python train.py --conv_stem=false --layers=16 --width=256 --residual_init="none" --orthogonalizer="newton_schulz_5" --magnitude_pruning=0.3
Rows from block 9 of a small image classifier, named by matrix and row number. Rows with one number belong to one neuron. Each number is 128 + 24 x the weight over its row's rms, rounded and kept within 0 to 255. All counts start at 0. Numbers have three digits each.
Before each neuron's rows are labels from the 100 images, of 14848, where the neuron reaches its largest size: "lies over" is the class under the peak. Only what is clearly more common there than usual is listed. The data: made-up road signs on poles. In brackets: how many of the 100.
# u: gMLP up (value half) (model.blocks.9.mixer.u.weight, 336x256), inputs 172-255
# v: gMLP up (gate half) (model.blocks.9.mixer.v.weight, 336x256), inputs 172-255
# out: gMLP down (model.blocks.9.mixer.out.weight, 256x336, transposed), outputs 172-255

lies over: rim (25)
u.100:145206140143128128119128128128153128117128128128121131138115128063126137130128128134153113174034128137087128133135128128128117116128128156128104060130196151159087126124138163128102126128056128128128128048128128169169128130136128138128128128139089128138
v.100:148155128128199128124098128128128153154108106128159184092095131105095140128142128110128128128106128128120128128103105113143084128128153128121128128128087123183128128124122128062118104128065128101158128162140102097128128128128174128126128135121203128142
out.100:137128095131128128141109137128087128081131128128114096095190113128147142128109128126147128112159116155128128084128138128128128108128113128060099148104128128128093128128079128128128128082128143154161128157128087128128123146128172104128107128109128128105

lies over: face (73)
u.203:079088162152128130109128090165168128099166128147128128066111128128128079093128128128128153128128142164131128128128151110079128128185128108128144109139128128118128157128125128128128128116117103094128128128128058128168177135174128128128110098128092100128
v.203:082128120169096114128128114184111197054115128132101128128135128090173158128128109128128188128128129151148141128128128112120128128128100119110157128122128133125132104128128174072140128156128156128107107128129149128105151130174131183128136133093128100162
out.203:128159104072128128171128170092115093109128090089128128108155170128128172139158128153128097095076128128128141118128076153128131161128128128111128128110164128156126128145128132128128128128101181128098128103128128173128128128090148128128128192131115174128

lies over: rim (33)
u.32:128128119203108128128163126154126162128150145139120140128133153114152128143149105146128136135113148128128128128151128147128135093126136109118128117112198119142128146128118154128112067154154134101154128101156100160128125128128081128066085050095128128142
v.32:072192128128154109105128176092108167128130170159082128198085113109128128159128157114103151128104128133071108128128128128116160100133149126166130128128166132143163121128075110143131148150150128120155131128113098137111128099095128101141102128129108128116
out.32:091135128091128107128135100091145162127128163091103142104125140107128128088128156126114147128115118115131128188128128128159113115146150130128145126120091117124137126144094143089067128140103112107128084132133136128143119128113128126135123169158188128128

lies over: face (64)
u.315:153174114099113106140180128126110127123128157123142128136128159062112147101119142120128131128174160128131117156128140139128124128143165111141128135166116128160086087132097139184134086128128113125128082128128139152128094120181146122128128109170161128128
v.315:111128128131128128128164132128140101094128122128156169074140128128128128099128128128095142161142170090128126128118128128139177140145098079111090145128128122208157128142143128091082137214087128171198128147102128185127096128123128061120128114128128162085
out.315:117128128128140128153128110128117128137165163186109128168089122136128082128123088128163155097071168155128103101114149070196156128104107128099141128085127150076104171144128175128128108146142133128128128159128126128128128104128118179128128128102096128143

lies over: rim (27)
u.80:120128128127085138107182122170132128128141148108128166128121164156145128140175146114166128140128114155055128103120148152149098160094106158104157116104128128128128128120108154099128126128116128105128128076128128122152141099135126117135125081169119117141
v.80:097128128169128097055148141112149124128124128128101133112069073150131138112128128128101094206128111133141148144128128114151149144128118118128093163105168161111094128128143141151123146118149130128095156143123134128132127131113114130128128151106157149160
out.80:128128118127173120135128120096170155150128103098189139128128082188151149182125128159122128129128123105172128103131128157107125155107128145143114126101100109128184128131116128086110128095128087128128085143128128088128192144072127128135112104124106128170

lies over: face (54)
u.331:129174128148139121123131084110152123128126128124142128128151128138096128175158109128111141109194123128128091159144167092178148086128118190151134120076128128137097128128126058124118128159104128128111145128148176084100117136144128154157203152128128117136
v.331:128073110143124131128128128129139128066142136105128128138128136170135060139084128128128128111128128128112096173128128123128126084126128129099128128158156128128187128121090128128128128101159138128134162100128128128128096031101164128128128166076177128125
out.331:128102128092128144128123209128087113128160128152139128123099128128181096128168178128140128127116180148172128129109128204128125171122128146128145128128164128171121128128099190131145132132144121128133155127155102121128074144104157104128128137128127133128

lies over: backdrop (99)
u.76:108128120128165135148128132128128086128143115140100120141174121128132135175116151128128136160118170111167117128163117116146144103128143131112148128161147141115090088085156170179128102107122128139135113116112128187119128129132128150130061133119128097148
v.76:109145118128102128128133116128128151128064135131136142126164139159128143168157086046141164175116128083114143102138110108135155171128117128126090068136128144158149128184128128128139128139124131116128047106128106128128140128128128130132093128130178128094
out.76:128151117128120128150128128123101156203117132132095162102128062143109147144128108107146177128132128128125119142128140134130121123148213076125128128127117128128128162128126069104041124116160100128119183173140139128128128128089081128196133100170145128147

lies over: symbol (33)
u.153:128128150092148131087128128120142128112164173128133104113156092160121128135146084140140090137155145128121128128179118144163128163158128088098101105128127115135128107128155151128180128139128128128153103102078128128128128180153142128110128128128115131122
v.153:132098105120180135110117171128143126157116115098092150118143128103128160106150100128133079125162138084076128119105117118118128147101129122128128116151139091128099128095062097128132106128114180128150139160116128128113115108141098113128168142124145154134
out.153:128154151128177076094133106128135132152127100161128105125131112145128192182094192096095141128103104169128157086173116060128118122139067116128110128103096102087080128116134128106128099120100157128128128120162164121118133128128128137109080148128174128119

lies over: symbol (29)
u.72:160144128128117128110098129105109143125128128102095184159107109107146128128077167136128144132128128151126044112126116138187128183161128128126127117128132163128114082108128122109108151143128128158112156155079128136128128128126141108108136123138102163128
v.72:127087132128169120112128128091150167148183087157134116099128128128143111135128128154121128128113113128128143133128102137145136128188122128151180080128131110140128038095126156153121128113093117128095114150114128137123099137108133151128123128100128100128
out.72:133139064119084129157148128128124122128118128128111148164117132128169158099122113095118096122128128166161106114173095115103128126096131121128109147109140129163128143122128151144098144128130122127128110128148137176150080181128176096140116110125119191128

lies over: rim (38)
u.104:128128111153094128128115094142112128128080128128161080146119127111128117104097186157128128123201128128128148114178129134128128110128060128080132137136106105121128145145128110171123103101128128128157102090127160130134080105105109138172154207104128073128
v.104:128128128128070128128128131113153128126128124128128124128128139152138128142104147108103122128128128166013141154164128128099158149152168161128169099110079113119163142129121135138158128112138128128103150140128128129100121116095128168158099163124131085133
out.104:096116128128182103142123167128128128099140119128128164094135161102128128156128128128128130118098154126122136106092168128143153128099150135168133088139098128128088128136115091102128128157085128067132081154138076105128158081148128167128134114128108124133

lies over: symbol (27)
u.90:109128154154144157123183128117109128146125154115109116110122160091128131138128157149122126084150089104181095106086155128130128083116128116128128135128133087102093128128110115146128128103169082102101120141069149128145127135103085128133116172143122093114
v.90:154159139154128128142128086151131128162144128154128041103128111111128128128128128120154128148134128128128128125128128146139137097181124157151157130123113125111168136109138159161127116128141128131091177128080099122120102173150141133128128111113085074160
out.90:152128178056118132108165150090129128128124141128161163135148112128167135168133119128120162128103120128149133153072135128133134075118153103149150124168129138176084144119144128121128149112140107108145142128075141128067142151128128128139144143153132140097

lies over: rim (34)
u.110:150127128077085113093107128117164128176160111155111125118079128136094142071113128138074080179128138144128128128128140108129088128151124137128129145145103126114128224099108187122128128123128128102118128095107151128114067106108200125110128133116141103170
v.110:107085128111135138128128141128130161128128106129128128140137139092131165128128070128139128140128128122204100141128128128128128098128123128136079141119128096180128128170128122128128135128158128108128128127128063164129140128173187153128128108128137084128
out.110:128154128128128128128128128128128125096120085128128128128166111095155128128100128152138099128113128141103128087128116154178151128141105146158085128128128128056127128135128128160111105120126190176121118151212125153094165128139128144128163128128123128128

lies over: rim (36)
u.176:111102092128128143128183079100128095137128128136139130124150128128128152128097135129088129163105128147128095140149128128094128117128181139100166128140122184120117135108128152133135172147153130128109128097091150085136128106098090128095157128154149128170
v.176:104128095111144122128118095180141156131146205135107128128105141150061115128137141093128128179094170144154106153128128194089187116108140130131116176053143117167128102128128117128128128128128081128128128122109117126128091161128190145128112115128118121092
out.176:128128116100098100137129128163085149128166135138128149137142128119128173129128112140114134121124128134086144128088117162164076128128097121149114142150160136132184142124149128119082115121106188164128128126156133128141128111128140122128128128128106149128

lies over: symbol (68)
u.141:131128145134106144144127128132128143128138122128140119128124146156131063110126128108130125103160108128116128099144189140152134128128107127114128073128128138209070099128117119110118121144128126186128128073096165160149145099100161128097109128129161083128
v.141:128133108144142148109128030117098166129178132128128138055128152162162161169113163106128130103150163129111152131140152085128145109147167119128158168151094112057128128157128109115153152128070128128090102121150095162170123131133086130220083128128102102109
out.141:115136089153113112093138127120128149182174120128112111158168165134152128090091099128099182102101124158115135141128139143107075115140151128133128128102128096135085155127145128100151128089122113113128147128137134096115120128108131129118172128208125128150

lies over: rim (29)
u.107:130153159169157128135096122128111133128103103069128128100138120116130129068128135116118128134169130116116140128128095111140125156131153145128120142132134128128137127128077066120130052129088161142128128147108128128128128103162128128163125131173116137096
v.107:159138128088090114065156159123112128129098157095116165136115138153127128127128178128201128064100128134175082119113148136154137145149098144111100113136158129147079126130171143060128131127132148150128097128097128170128128122122128093149128128118128137109
out.107:154128124146089128134128124089128122105193138128101109128145137128121149107090083122125128064092111139128106140128128128100145097127137152126158128102128121146091128128205126152158195126133185192128125159128113125124130169122128128153130072147158128120

lies over: rim (26)
u.235:128128110109128120128153092163165104128151128108140142131129173128120128111128061120133128148128134128128128128146128141062128131128128139099128098149130126042129128106163159144156128148096133110118093103128159118166149128128175152128094080128128126136
v.235:128128102080150190128128141149128131111117124105128128128095110128091128128162128161128133149146128137134128170156122128081123098128145092157103128128093129096128125128128128128138157099093147187093135096127140128088108103120092109107154149121128128161
out.235:106133128128154128128087089134102128137154098128086128128128128128137135142105119168128129088137128128128105129131170128159128170109128122133128128075119119135175135182100137158069138158149100128130123128097121128119150128205130128107128153105099111079

lies over: rim (34)
u.67:101092138197094128131066104111159157135168165142119112096147129133128137107089128128128105102157092145128085180101140121128128146095102072155135114128137104173128156130156128128097176128142154115128128139128119135128099128127128128128105110175128104128
v.67:086135154123128129090132160112128128103128124128137160109116142197108128118079140128160139106136108165128127128107128142128134155140157094085077107138180101128128106108161099112162145172161144106153128128128127142115111125170128140149128119111142089153
out.67:118118151085177132128128128098128128152144156166128170123125128128115161077128128084091118119080131128143132101147128121128110164067128136128108125129150140085132099128111128152128128153134151137128120127132107158128128140133110143134132162128115185091

lies over: rim (33)
u.184:115197117128092077106115128129128118131126120160111128128129103093142109190182155127090102128128114140112109121189133128142148117144157128066117095141128115092154128128107148117120110088112128091154124128121143116128117155128115119092104122190101121109
v.184:139098156110130128131128128075128227139157114168113106099125128108179171096161092146087121128164128128082101120127178086110129120128160128096184096132080125163128128128128154144128174128136153128128151128096143125128128138142093099085128128149151109111
out.184:144123128144114147169128107143128112128100149134141128086136128128092073065105158117137137128113128128194103132098128139148128149115106128122164160133128124090128154105128147163128144128179149095128141155128128128092132137128128128128098077131075194101

lies over: face (49); rim (31)
u.305:148138128145107131123173125128154128159128157128161128140098104100144122126186128128116128128122136141148128139156118128128122148128121151134128128106160053195098176116106139161133128091125074060137127128124134136109093081128128127094102121128156128163
v.305:187118192109111128115120128099124140113128128140085128128080128130083151137153128081159112134126141109101125128134128105158128075101132120125185188120128109128128146128110148135128119095181128123181113096128128128114090168160128107139128145128103112128
out.305:079124118128128121077132128100128133128098138109137128114107128128128128119113149077094112128128114122090085103125128164128095059105168110152141128099148128176128128170169081137132128128128128184128147128110082149128128128153128133189128143127136128129

lies over: rim (31)
u.59:130102120123178071122157118128162110146132128099153141124137087118130074147128189144117162054167122133110177128112128140086128104120156099132144103160145128117151128136128158144145166149112109106127153125122128128128157128140159128188128128142128158128
v.59:129128132130197150128095102101132128178128137130086128120129089119103128072128138128128128184134153128180126122105165128123135107165128128128128124128122128128128154119127127129142159128142127128121063166149123138139145128091127167113159159127128082106
out.59:128132122164164128128140123116062114150128155119115133079163151117128183159118128126154115141143146165082164120142128129153145128114080091136095135127128128177128128097090128114141116128180128122150128146128187128128157144125158152139117140128182178070

lies over: rim (32)
u.8:111119118128128128106084104127102128143083112128109128122076128081098128128166128094126128127099188140126129158118122061128128129144120128128098141128179128191115142128151137113128128119105128115126128128158128128149095149135128128115111186127128066128
v.8:116131128128055142118105127128082118160107106128137074120124158128128156106128123128143073144128145079177086140128171128128131170154088128093059124153131156149133078128137151143127132145175090170128077129161119128134148092128126124128160141146115128072
out.8:139128132155084088121120128167120119162128121152120152160173113183128105088128129112128090108155127153128116140093094106147128116104112125093128124128168128099093128103160121128128136176191139164157130128097193128123117132085129175116129106128137131149

lies over: face (74)
u.22:116109103127103128095132128128120128166116128180118126143127128128114128128152110097144140128174110116128128103120129064161139128103140154128113128125173113168144134128128125112128112153109104119139128121128128162128107089117104129128120145105128128174
v.22:164173118126140134128128119118128128131128128109128128117133110124103161156186116078195128128128119122128128128114143128173140128211122128144119143128105178129111138109128150081104138122098136098124128190132171099118132128167146131154128094153093149098
out.22:104098139128185121145101128124118151092157125141128162088148148171117121198097128103093148128128128154127114141115128099131089148128114108108128104106104120120128150092140173103128133169055131142096144156142122128136128128114128171095098121145165123122

lies over: rim (51)
u.50:115156136084156108135128121128128128110129128128128128106168128128152117141128137128128128093128098128117113119128104105114128093159098169097128120108106128128128112115123128112100157128131109128151142128115135128142128143117101157111128100128080153144
v.50:122128087128091124128135133127104119128101131128128116128149081155153055128124109133128128095146096128128105128141116076134113128149097145173128128085127128128128128163133147085128143058133097128096110131145128087107127089128128110128167179128124197128
out.50:128063132128128128086128124128191136106130128093175135102129133092128132109111144144108128128154100092077191127128159128144086124128156128128128128164078090128154141159115102128146128110118123128128146101128133163117134105128145128128171128163153128127

lies over: symbol (77)
u.9:135168125147132145128161176128098128144153128128065128131128128146147145123120128128128128128135136109145114172144145128138122108137106128069083184112147181104117128081121111149080141152128147116100113112128128128125124070116159118101128199128088181128
v.9:161137128142133128128103149128127098116128129127118098126164128128093097128137097159147128128137128109128162128141135140147109147128128139151163147113149099128127107150148115128146119151114121170128120151151134128200101151128118133173117060104128098128
out.9:112132120115148138112112128140153186128128110097128169126128128128128142184173128134151107167128103128128128160128128130120128085116128084162130169152160128138121128110113139130153131133134139099117185068123128074104128090129165141137128142113118149128

lies over: rim (32)
u.165:093105118101136170137158142090111128163114106128128128135043102146136136128131168177128128129128120089128128113113128100134170128121128120128085120137128166161166104131128113128128190128070128128135128128132118143114074175128128170091146128133128111079
v.165:135139128124128152120152137128124128138123139151128144108058146174144128116128098160133109136139128116128100078128149174126114142071131124112128147063115128118140128122147135128128137093169098084140128124128067133105150171128128090149164128111130169062
out.165:128128143076129128128154128124127091110147128068128125145086196092127128132121092134185128115128114133128149127160128128128128123112133075128124099128128159118129165134128111117158128128138117170100100128101128128125121128107145128152106075147128128166

lies over: symbol (52)
u.97:156128146165145125139128158128128128140120128118144149164152128128109128145128119128128128192128068093128082122134133100123094151140036106127175177134123128128155128089146128091128128083128120163128128106075128161155139164146128148084128128128120149118
v.97:128123124105156147134088154135103119131150110163178124132072123128128175128124126156134121131134088128139094128147150152123129121144128141148175092143170137107144128106153152153108116173169149108076125111147113096165133077098128128119131115100152128128
out.97:120123109145081104128128112117128110128147120103120103128128134128120128075128128097133093128152169141128144088117152118150092163126138138077102145128071128155125128128152128115079128120123128117130081133116128156128128146102075123123121128159147128128

lies over: backdrop (100)
u.175:106128134146101136155148150128128135128100093128108106145128163133128088094102128085105155128152106120138109128125128166095117133102128118127116112140165153134084048142128120121165128139122150136128144128162181135054128128128144128128100128128161128152
v.175:116107166113128118086113117186127155128130129119095085118110128101104087089105138132136128134143107136128128143105154115169145187137128104139128133126211120088136077119103109079080133128114145159139134153106147107127107110129086098077188105130141153103
out.175:111154128139180158128128104092128113142168178138128157118125128128128158140128142128128134122128154105144140128128079146098154128134197128154143128128128123153128162091133128137146099128159111127103101134128096160172178126128153128136091159120091128128

lies over: rim (25)
u.139:119101128128128116117119128156059128084147109117128128113176128128145134063169132094110127128144114128176084088113131094130131128117128080128128128161128128128144128128087133148138126128128139139128134167137108119128101128136104104105149102128131108128
v.139:164146120089130128147141128149133149115101128153128128191089117128167140135091128152061110143096128151081160125144090145128151170128138128128102185140134107144155128103128128090123187131097105087161128128084128134102128155122128128173128199128121139112
out.139:102115145100128162128195128163128149128128127149137104079151175117153073128122147134103061128137120128106128128096149146140127148143109122152084085116091123144095084089128172124116128115122128117143128134128128102128130141169128094138097107103147086128

lies over: symbol (70)
u.154:128168123155128128138136158128156073114129098105123120210152133112128165128181111173126092128122158094131153128120089128122128137128055128122141128128078135128128128141111188104095115139133143178055128076128123157180128164123117128110128087144131128166
v.154:102151108094178128148151128120142155125160154128128176128180117132126193165081155124106128141128128124130128119150128132087176125060128113131128138118128128116114128110109103165128142088104128111153128137133084086106128063147089098142084114118128135108
out.154:128112172128140124096088170158142128128143128074128156128137140109118093094132138098128143142174151152080138146128128125085153109128143128114183128116118167122128159105164105086109142128162151134105128128128104128128128163134129172155138129128170128071

lies over: symbol (73)
u.207:144128133128128147121145140098125078159125120128128121156083128108136128140151128159140128127083116128129160123090124078117128126119128200111121120140155111109132133151175110108131128101138156122128113155108095109123128135135128111115156122114120137116
v.207:163092128095174118128128143128108128121156128127128144103128125157119117107125135082170128132105128128133107161128128128177158128174128128128103128116151128110122132102143100130103110145094132152099057130152161155135128136150122138128159120128132164148
out.207:076093083152168091128106100143135150142128106128095164174152128118105128110128128128128092165138114117137128144162058140137095128090097103124134128098140183128129138102082158128141140170126128120194162100072107156128122147139107128124131104120138128086

lies over: face (64); symbol (25)
u.178:104120128173152114075143131128128154115128128128128158090074200162089124140126128114146130128128128135134131100115160126089154141128198132128128131128131151145121083199128128177118128122075128128138115128128147128125165196120145128142097105130139090131
v.178:123157127128135154128122101130082115092200154151128127128110167117085121166115096105128097128177128110142117099105128147128135108068112070128106150149172145148107103128123126125119128121109128121170145128111128156119123128128149173128127147148160128128
out.178:115087081110128178128140128128185085142139144103128111128140101128143110114159160128128128128131128118153116182119128128197135140118128136160128140100140057109128118139144128128128128099103102119136148110144128119128163097140064161122187128168088116135